Weights of a small image FSQ autoencoder.
Model: 7.05M parameters, encoder depths [8, 8], decoder widths [48, 96, 96].
Training: 5700 steps, batches of 64.
Data: trained on simulated fluorescence microscopy of cells, 195000 training examples, 1.9 epochs.
Rows from block 15 of the encoder of a small image FSQ autoencoder, named by matrix and row number. Rows with one number belong to one neuron. Each number is 200 + 30 x the weight over its row's rms, rounded and kept within 0 to 999. All counts start at 0. After the name is the row's rms in percent of the matrix's.
After each neuron's rows are labels from the 100 images, of 14976, where the neuron reaches its highest value: "peak on" is the class under the peak. Only what is clearly more common there than usual is listed. The data: simulated fluorescence microscopy of cells. In brackets: how many of the 100, against the usual share in percent.
# fc1: MLP up (encoder.blocks.15.mlp.fc1.weight, 1152x192), inputs 0-95
# fc2: MLP down (encoder.blocks.15.mlp.fc2.weight, 192x1152, transposed), outputs 0-95

fc1.476,104,167,235,196,246,221,219,229,188,201,185,193,181,192,189,238,229,222,201,209,188,172,205,182,190,159,220,180,196,195,181,192,188,191,211,211,168,230,218,181,196,240,166,187,187,210,228,262,183,244,173,213,194,188,231,208,213,193,166,160,230,192,185,159,170,163,215,192,148,176,237,167,153,211,249,157,232,203,143,236,216,203,144,238,163,235,277,194,156,224,179,227,145,228,211,234,218
fc2.476,105,195,211,232,119,207,183,185,241,284,176,178,212,169,182,123,199,207,209,224,216,191,203,220,238,184,243,220,180,190,216,221,140,179,162,216,208,219,221,214,184,200,256,250,202,187,246,178,199,165,222,239,216,273,200,170,201,195,219,217,200,176,193,198,196,168,162,178,256,145,185,175,186,202,166,184,179,208,200,176,180,233,188,191,172,246,167,141,201,210,250,179,183,157,208,175,176
peak on: cytoplasm (98 vs 30.1)

fc1.668,101,159,249,254,226,174,220,225,220,210,182,179,192,200,173,249,140,217,209,232,179,206,217,178,225,170,213,182,204,193,223,201,168,265,176,145,261,194,200,168,242,245,207,201,183,189,187,178,200,176,162,234,181,191,156,248,233,204,185,162,227,195,146,148,226,202,246,211,121,171,114,207,193,200,191,192,198,189,246,174,162,166,139,188,220,201,231,206,198,164,164,239,198,258,184,255,227
fc2.668,105,254,158,197,134,187,172,216,215,202,228,254,150,221,213,233,199,306,176,219,163,197,214,217,199,205,243,150,144,207,217,242,224,211,186,219,158,153,200,193,244,221,236,216,257,209,207,199,215,209,280,159,178,209,204,123,219,202,164,168,210,200,164,194,219,179,212,227,220,222,181,140,149,215,239,228,204,175,230,153,250,174,231,248,171,270,173,180,202,177,193,219,221,215,181,174,251
peak on: nucleus (44 vs 4.9)

fc1.603,105,197,248,244,196,223,174,235,116,198,165,204,164,193,221,195,211,178,158,192,190,191,202,192,212,195,118,235,184,156,184,215,189,247,202,199,179,180,188,199,163,202,188,210,177,217,206,225,210,206,217,194,263,154,125,193,219,203,238,238,165,208,211,201,280,203,187,209,201,219,182,208,200,191,245,222,149,210,279,181,212,147,193,253,228,180,199,209,164,152,163,135,175,182,226,197,239
fc2.603,104,173,240,225,213,213,173,218,122,183,202,236,172,237,156,138,203,202,150,213,174,220,205,199,229,182,196,249,224,173,271,198,246,184,201,185,205,172,284,200,183,225,166,230,208,213,193,206,194,177,230,139,233,206,205,223,205,193,225,223,190,188,192,197,208,206,169,221,85,233,175,196,211,217,139,244,195,180,205,167,169,171,209,213,221,250,197,186,248,217,200,222,217,190,198,257,228
peak on: nucleus (41 vs 4.9)

fc1.636,093,198,233,183,172,172,212,203,252,201,246,205,267,199,182,226,198,201,176,154,178,213,265,281,186,267,183,207,166,212,208,224,186,145,150,239,176,113,241,193,164,222,222,185,165,189,198,193,226,213,191,181,218,226,157,179,193,193,183,223,188,198,260,272,227,191,219,155,166,133,215,213,207,204,195,260,238,195,219,164,177,209,218,143,170,176,222,192,176,200,217,221,215,231,172,210,207
fc2.636,102,198,250,219,168,210,220,261,184,155,210,243,172,174,219,177,183,182,216,157,149,210,261,215,231,159,183,204,208,150,225,178,262,234,178,179,269,204,190,207,190,199,233,197,235,184,195,181,171,194,195,175,193,217,230,219,199,215,199,278,208,226,184,200,209,263,218,185,267,196,192,173,227,193,203,218,262,224,231,211,190,180,134,206,171,216,179,165,197,227,156,192,239,164,186,255,189
peak on: cytoplasm (81 vs 30.1)

fc1.292,103,168,179,214,204,216,257,239,245,226,214,188,186,187,176,227,245,263,205,217,244,229,184,204,218,232,204,156,151,185,255,172,227,211,206,221,148,242,196,149,214,265,192,238,238,153,266,214,179,179,168,188,173,233,121,159,206,209,201,205,133,171,160,263,185,215,247,224,204,181,200,224,196,208,189,185,259,180,204,226,167,226,191,175,180,224,205,198,229,211,228,154,251,144,225,259,175
fc2.292,103,265,205,243,160,177,141,208,193,205,218,211,233,241,262,240,180,174,229,141,174,190,200,184,230,205,201,176,181,199,194,236,234,204,204,261,159,181,195,226,213,174,204,163,163,199,224,215,175,157,231,149,216,238,225,216,165,189,208,170,250,126,148,164,255,180,204,180,252,143,181,174,192,199,208,234,179,184,215,223,171,190,251,183,152,213,194,197,207,212,157,227,223,204,211,184,170
peak on: cytoplasm (99 vs 30.1)

fc1.105,095,237,166,177,158,179,186,174,189,155,204,223,236,199,177,207,219,175,216,231,189,152,208,208,251,238,237,160,128,193,199,195,181,227,206,212,232,188,196,178,210,157,191,240,197,172,181,190,208,166,182,234,237,152,208,188,177,186,187,178,245,251,145,175,214,231,194,232,146,187,184,178,218,181,217,189,192,201,215,166,176,218,196,240,167,198,196,204,215,167,241,197,178,269,202,224,176
fc2.105,096,183,186,196,170,217,290,238,225,172,181,154,226,171,176,204,206,195,199,227,219,177,205,188,246,211,163,198,229,198,183,251,158,235,173,220,201,226,223,193,193,165,177,176,215,186,161,202,204,177,189,183,202,179,188,218,200,185,158,263,213,190,201,230,228,226,229,194,159,166,184,255,172,175,184,155,248,203,190,225,194,179,193,221,209,261,215,257,229,167,218,227,252,159,143,245,175
peak on: cytoplasm (100 vs 30.1)

fc1.387,096,188,194,213,200,200,234,202,188,145,200,179,217,225,251,216,185,222,189,175,211,165,228,158,201,222,236,204,197,198,181,220,205,186,223,153,212,132,200,155,164,212,192,181,237,206,209,188,219,230,160,199,199,201,179,254,232,190,140,198,163,164,171,162,151,198,196,183,174,204,199,164,220,195,203,223,198,194,228,180,196,212,256,214,234,227,240,177,178,207,216,234,198,202,196,263,131
fc2.387,101,163,182,193,195,151,133,180,198,164,162,239,213,197,222,217,221,220,171,194,185,246,193,200,214,168,227,228,184,154,208,294,182,143,216,209,265,177,209,192,221,205,200,218,158,224,201,210,197,219,225,163,221,191,182,214,212,242,183,223,193,149,241,215,188,194,207,123,159,186,175,148,218,186,178,195,222,226,194,175,259,172,242,188,196,155,226,210,184,188,190,183,204,249,165,203,257
peak on: nucleus (46 vs 4.9)

fc1.367,096,225,199,227,202,195,171,190,268,267,235,184,189,162,214,173,162,212,182,226,217,174,188,226,223,213,185,153,267,167,232,264,227,184,153,170,206,201,216,203,192,197,213,217,242,229,239,153,166,173,213,158,184,138,171,195,157,169,206,178,191,205,163,281,167,172,213,242,225,198,263,176,228,168,215,204,180,230,204,180,227,241,186,197,182,203,187,183,187,252,238,234,256,231,189,191,214
fc2.367,096,207,175,184,204,193,239,240,184,180,198,239,206,173,190,194,155,215,173,186,231,216,169,184,200,199,187,195,201,223,215,199,170,226,160,208,184,201,165,184,179,238,207,202,226,295,174,180,162,174,176,205,174,180,260,205,174,218,201,214,211,172,178,224,175,214,181,249,204,246,189,192,252,211,207,192,240,227,162,210,155,186,217,218,224,234,222,169,151,228,174,254,262,239,185,213,171
peak on: nucleus (69 vs 4.9)

fc1.378,097,190,210,212,189,214,168,166,252,214,176,203,174,195,195,209,218,214,187,209,203,143,250,237,196,202,173,250,239,177,210,238,229,196,160,235,148,193,220,210,222,200,238,203,153,203,175,239,236,195,186,195,234,223,140,232,184,223,233,173,179,179,153,159,243,203,242,202,200,147,170,258,223,168,234,173,246,170,267,197,147,159,180,192,171,164,191,192,190,233,222,162,200,154,213,146,225
fc2.378,092,205,220,252,119,188,178,154,212,198,137,210,214,150,197,214,185,183,187,201,216,214,200,171,195,244,158,204,211,154,215,196,261,190,183,194,202,302,146,188,173,151,250,216,221,197,169,193,183,198,242,195,206,203,223,161,152,207,198,193,212,240,201,230,190,223,205,151,236,196,221,175,185,199,220,172,158,274,231,205,216,217,249,173,179,196,153,171,196,219,201,149,216,203,153,212,223
peak on: nucleus (64 vs 4.9)

fc1.133,101,172,188,255,261,195,220,146,182,159,230,182,196,189,200,278,180,196,198,161,166,173,240,210,188,174,163,250,235,146,231,212,160,173,218,180,218,234,213,198,194,204,146,188,175,239,223,199,200,142,231,206,203,214,191,202,147,227,143,253,184,208,234,209,156,222,153,184,167,185,286,259,169,203,237,218,182,198,201,186,188,200,207,174,198,145,202,191,231,174,200,174,193,175,147,185,161
fc2.133,098,221,183,196,178,152,191,193,227,159,195,234,212,158,164,166,155,233,217,224,161,205,157,179,225,169,191,226,199,218,182,209,226,223,207,176,206,205,210,187,228,161,187,240,205,147,143,190,171,211,197,203,223,242,186,195,230,158,271,266,193,222,174,153,197,203,189,242,208,250,84,202,243,184,210,202,240,178,234,307,184,233,186,162,208,192,237,184,255,185,167,198,197,198,227,214,195
peak on: cytoplasm (88 vs 30.1)

fc1.170,100,143,231,179,179,212,206,135,190,175,154,235,103,179,193,187,197,228,187,197,174,140,175,200,103,194,202,239,193,210,144,192,180,125,201,196,187,231,175,181,198,194,226,188,202,243,192,212,234,202,194,169,178,188,185,230,228,209,153,185,185,213,244,237,196,185,224,225,204,245,229,216,199,244,235,203,207,174,163,144,157,199,227,246,221,187,238,226,200,144,260,210,237,222,210,217,179
fc2.170,092,252,209,184,248,177,243,194,179,191,163,199,238,203,134,211,122,179,203,201,216,183,249,144,139,195,205,140,201,283,213,208,238,186,157,174,225,191,201,191,186,202,217,229,255,209,207,179,161,211,216,213,262,160,142,161,176,193,221,230,195,191,205,165,186,147,207,169,157,206,146,218,184,231,157,228,209,165,214,194,197,229,189,198,236,178,220,168,240,190,212,154,187,197,196,208,228
peak on: nucleus (100 vs 4.9)

fc1.288,102,195,215,124,139,192,183,200,242,156,168,182,160,166,210,156,223,172,151,214,229,147,210,197,219,259,240,158,216,171,158,208,175,213,131,177,191,150,196,158,217,189,230,181,157,189,187,156,190,111,196,212,192,178,208,248,215,154,198,211,169,219,189,264,192,178,220,247,162,185,152,249,268,158,222,240,198,213,177,206,203,200,222,133,199,187,187,187,201,221,215,201,142,228,183,220,149
fc2.288,105,238,239,181,210,229,214,138,167,201,229,233,186,224,209,169,157,164,169,183,199,180,173,209,191,265,160,165,179,211,161,178,169,183,183,225,181,217,234,167,206,223,221,243,212,213,226,205,181,231,214,202,192,199,195,176,184,222,214,268,221,208,278,296,175,223,200,262,213,173,216,195,205,216,196,225,195,235,171,263,162,184,161,182,165,191,192,255,240,199,172,178,232,212,201,177,199
peak on: nucleus (55 vs 4.9)

fc1.123,097,154,219,247,175,185,195,196,157,140,204,222,180,201,237,258,187,208,211,238,174,215,195,201,199,185,144,207,176,200,237,194,188,221,132,187,196,161,169,186,238,240,209,208,159,183,212,225,263,190,222,202,234,222,178,211,181,163,228,226,174,168,131,193,204,167,183,159,230,187,213,203,149,211,146,209,179,185,224,231,190,176,194,216,210,231,219,249,240,201,200,177,227,170,232,218,210
fc2.123,095,200,217,199,215,223,209,205,178,182,193,136,262,191,172,197,265,179,165,160,192,216,228,194,188,253,183,183,244,205,174,236,118,175,180,174,193,249,242,231,228,189,169,208,235,227,186,197,206,229,191,173,208,189,274,177,198,209,272,165,206,233,155,213,138,215,185,185,141,225,178,153,207,193,238,207,198,202,222,218,169,203,207,185,226,210,168,193,186,257,219,176,118,162,146,203,203
peak on: nucleus (75 vs 4.9)

fc1.5,105,218,208,170,158,225,153,189,132,203,261,149,202,195,222,195,250,135,193,189,198,180,186,232,257,208,248,193,210,217,161,187,237,205,164,178,213,214,199,219,260,245,209,226,249,181,190,220,186,172,172,217,243,194,186,184,206,263,141,138,154,178,162,203,223,240,168,242,197,207,215,244,198,213,203,200,223,257,108,194,152,130,144,184,223,216,187,184,202,186,144,236,213,219,203,189,179
fc2.5,108,270,172,172,193,236,276,209,230,206,218,196,167,215,184,183,184,242,156,235,135,178,184,291,235,220,233,193,195,192,199,242,217,140,195,202,185,173,232,169,174,166,197,185,216,248,177,194,203,256,159,223,226,189,168,203,231,180,180,182,208,210,190,202,217,199,177,198,189,211,190,214,234,135,169,194,246,222,239,209,181,238,205,202,204,206,156,227,227,238,223,197,178,234,204,200,178
peak on: cytoplasm (71 vs 30.1); nucleus (29 vs 4.9)

fc1.592,104,206,165,201,190,186,266,276,228,173,202,197,158,251,178,201,191,189,180,224,182,205,176,186,190,187,187,209,156,138,180,227,149,216,185,182,206,207,243,198,223,204,239,209,191,189,210,226,188,218,188,154,153,235,183,180,200,230,184,232,183,192,213,172,166,208,233,172,176,188,231,211,208,186,204,215,215,183,206,191,133,233,178,191,219,186,184,221,199,154,149,162,188,228,209,232,209
fc2.592,102,228,209,210,202,225,209,183,194,194,246,208,226,230,224,235,180,212,175,126,205,201,212,187,202,206,203,233,194,300,205,172,225,189,201,270,237,123,163,192,172,164,180,244,175,200,186,159,189,192,212,231,197,243,220,198,195,195,184,192,221,213,181,173,228,252,226,179,219,222,197,201,174,193,234,185,180,240,186,243,175,230,177,191,225,228,207,211,235,201,195,173,197,169,207,193,248
peak on: cytoplasm (67 vs 30.1)

fc1.731,101,212,194,221,209,184,220,214,207,168,171,232,243,201,211,182,162,169,238,174,149,250,239,198,208,194,194,233,206,290,220,189,198,206,210,184,182,212,238,165,187,204,218,186,223,244,209,163,241,237,204,203,194,207,149,159,171,183,192,225,219,148,166,161,192,198,221,295,239,212,208,184,179,151,220,210,153,219,215,221,215,207,181,190,196,171,210,183,174,200,207,244,221,171,211,235,236
fc2.731,098,232,166,202,193,201,201,175,234,191,150,208,196,176,190,158,175,194,163,193,184,217,186,197,233,152,183,174,211,163,188,176,214,215,166,236,237,134,145,185,176,185,189,193,208,191,220,206,236,248,255,212,178,167,173,169,176,171,169,184,206,224,236,192,205,212,184,186,143,214,200,195,232,265,175,240,175,199,169,201,202,196,183,255,192,187,209,177,145,207,209,192,196,230,231,209,224
peak on: nucleus (46 vs 4.9)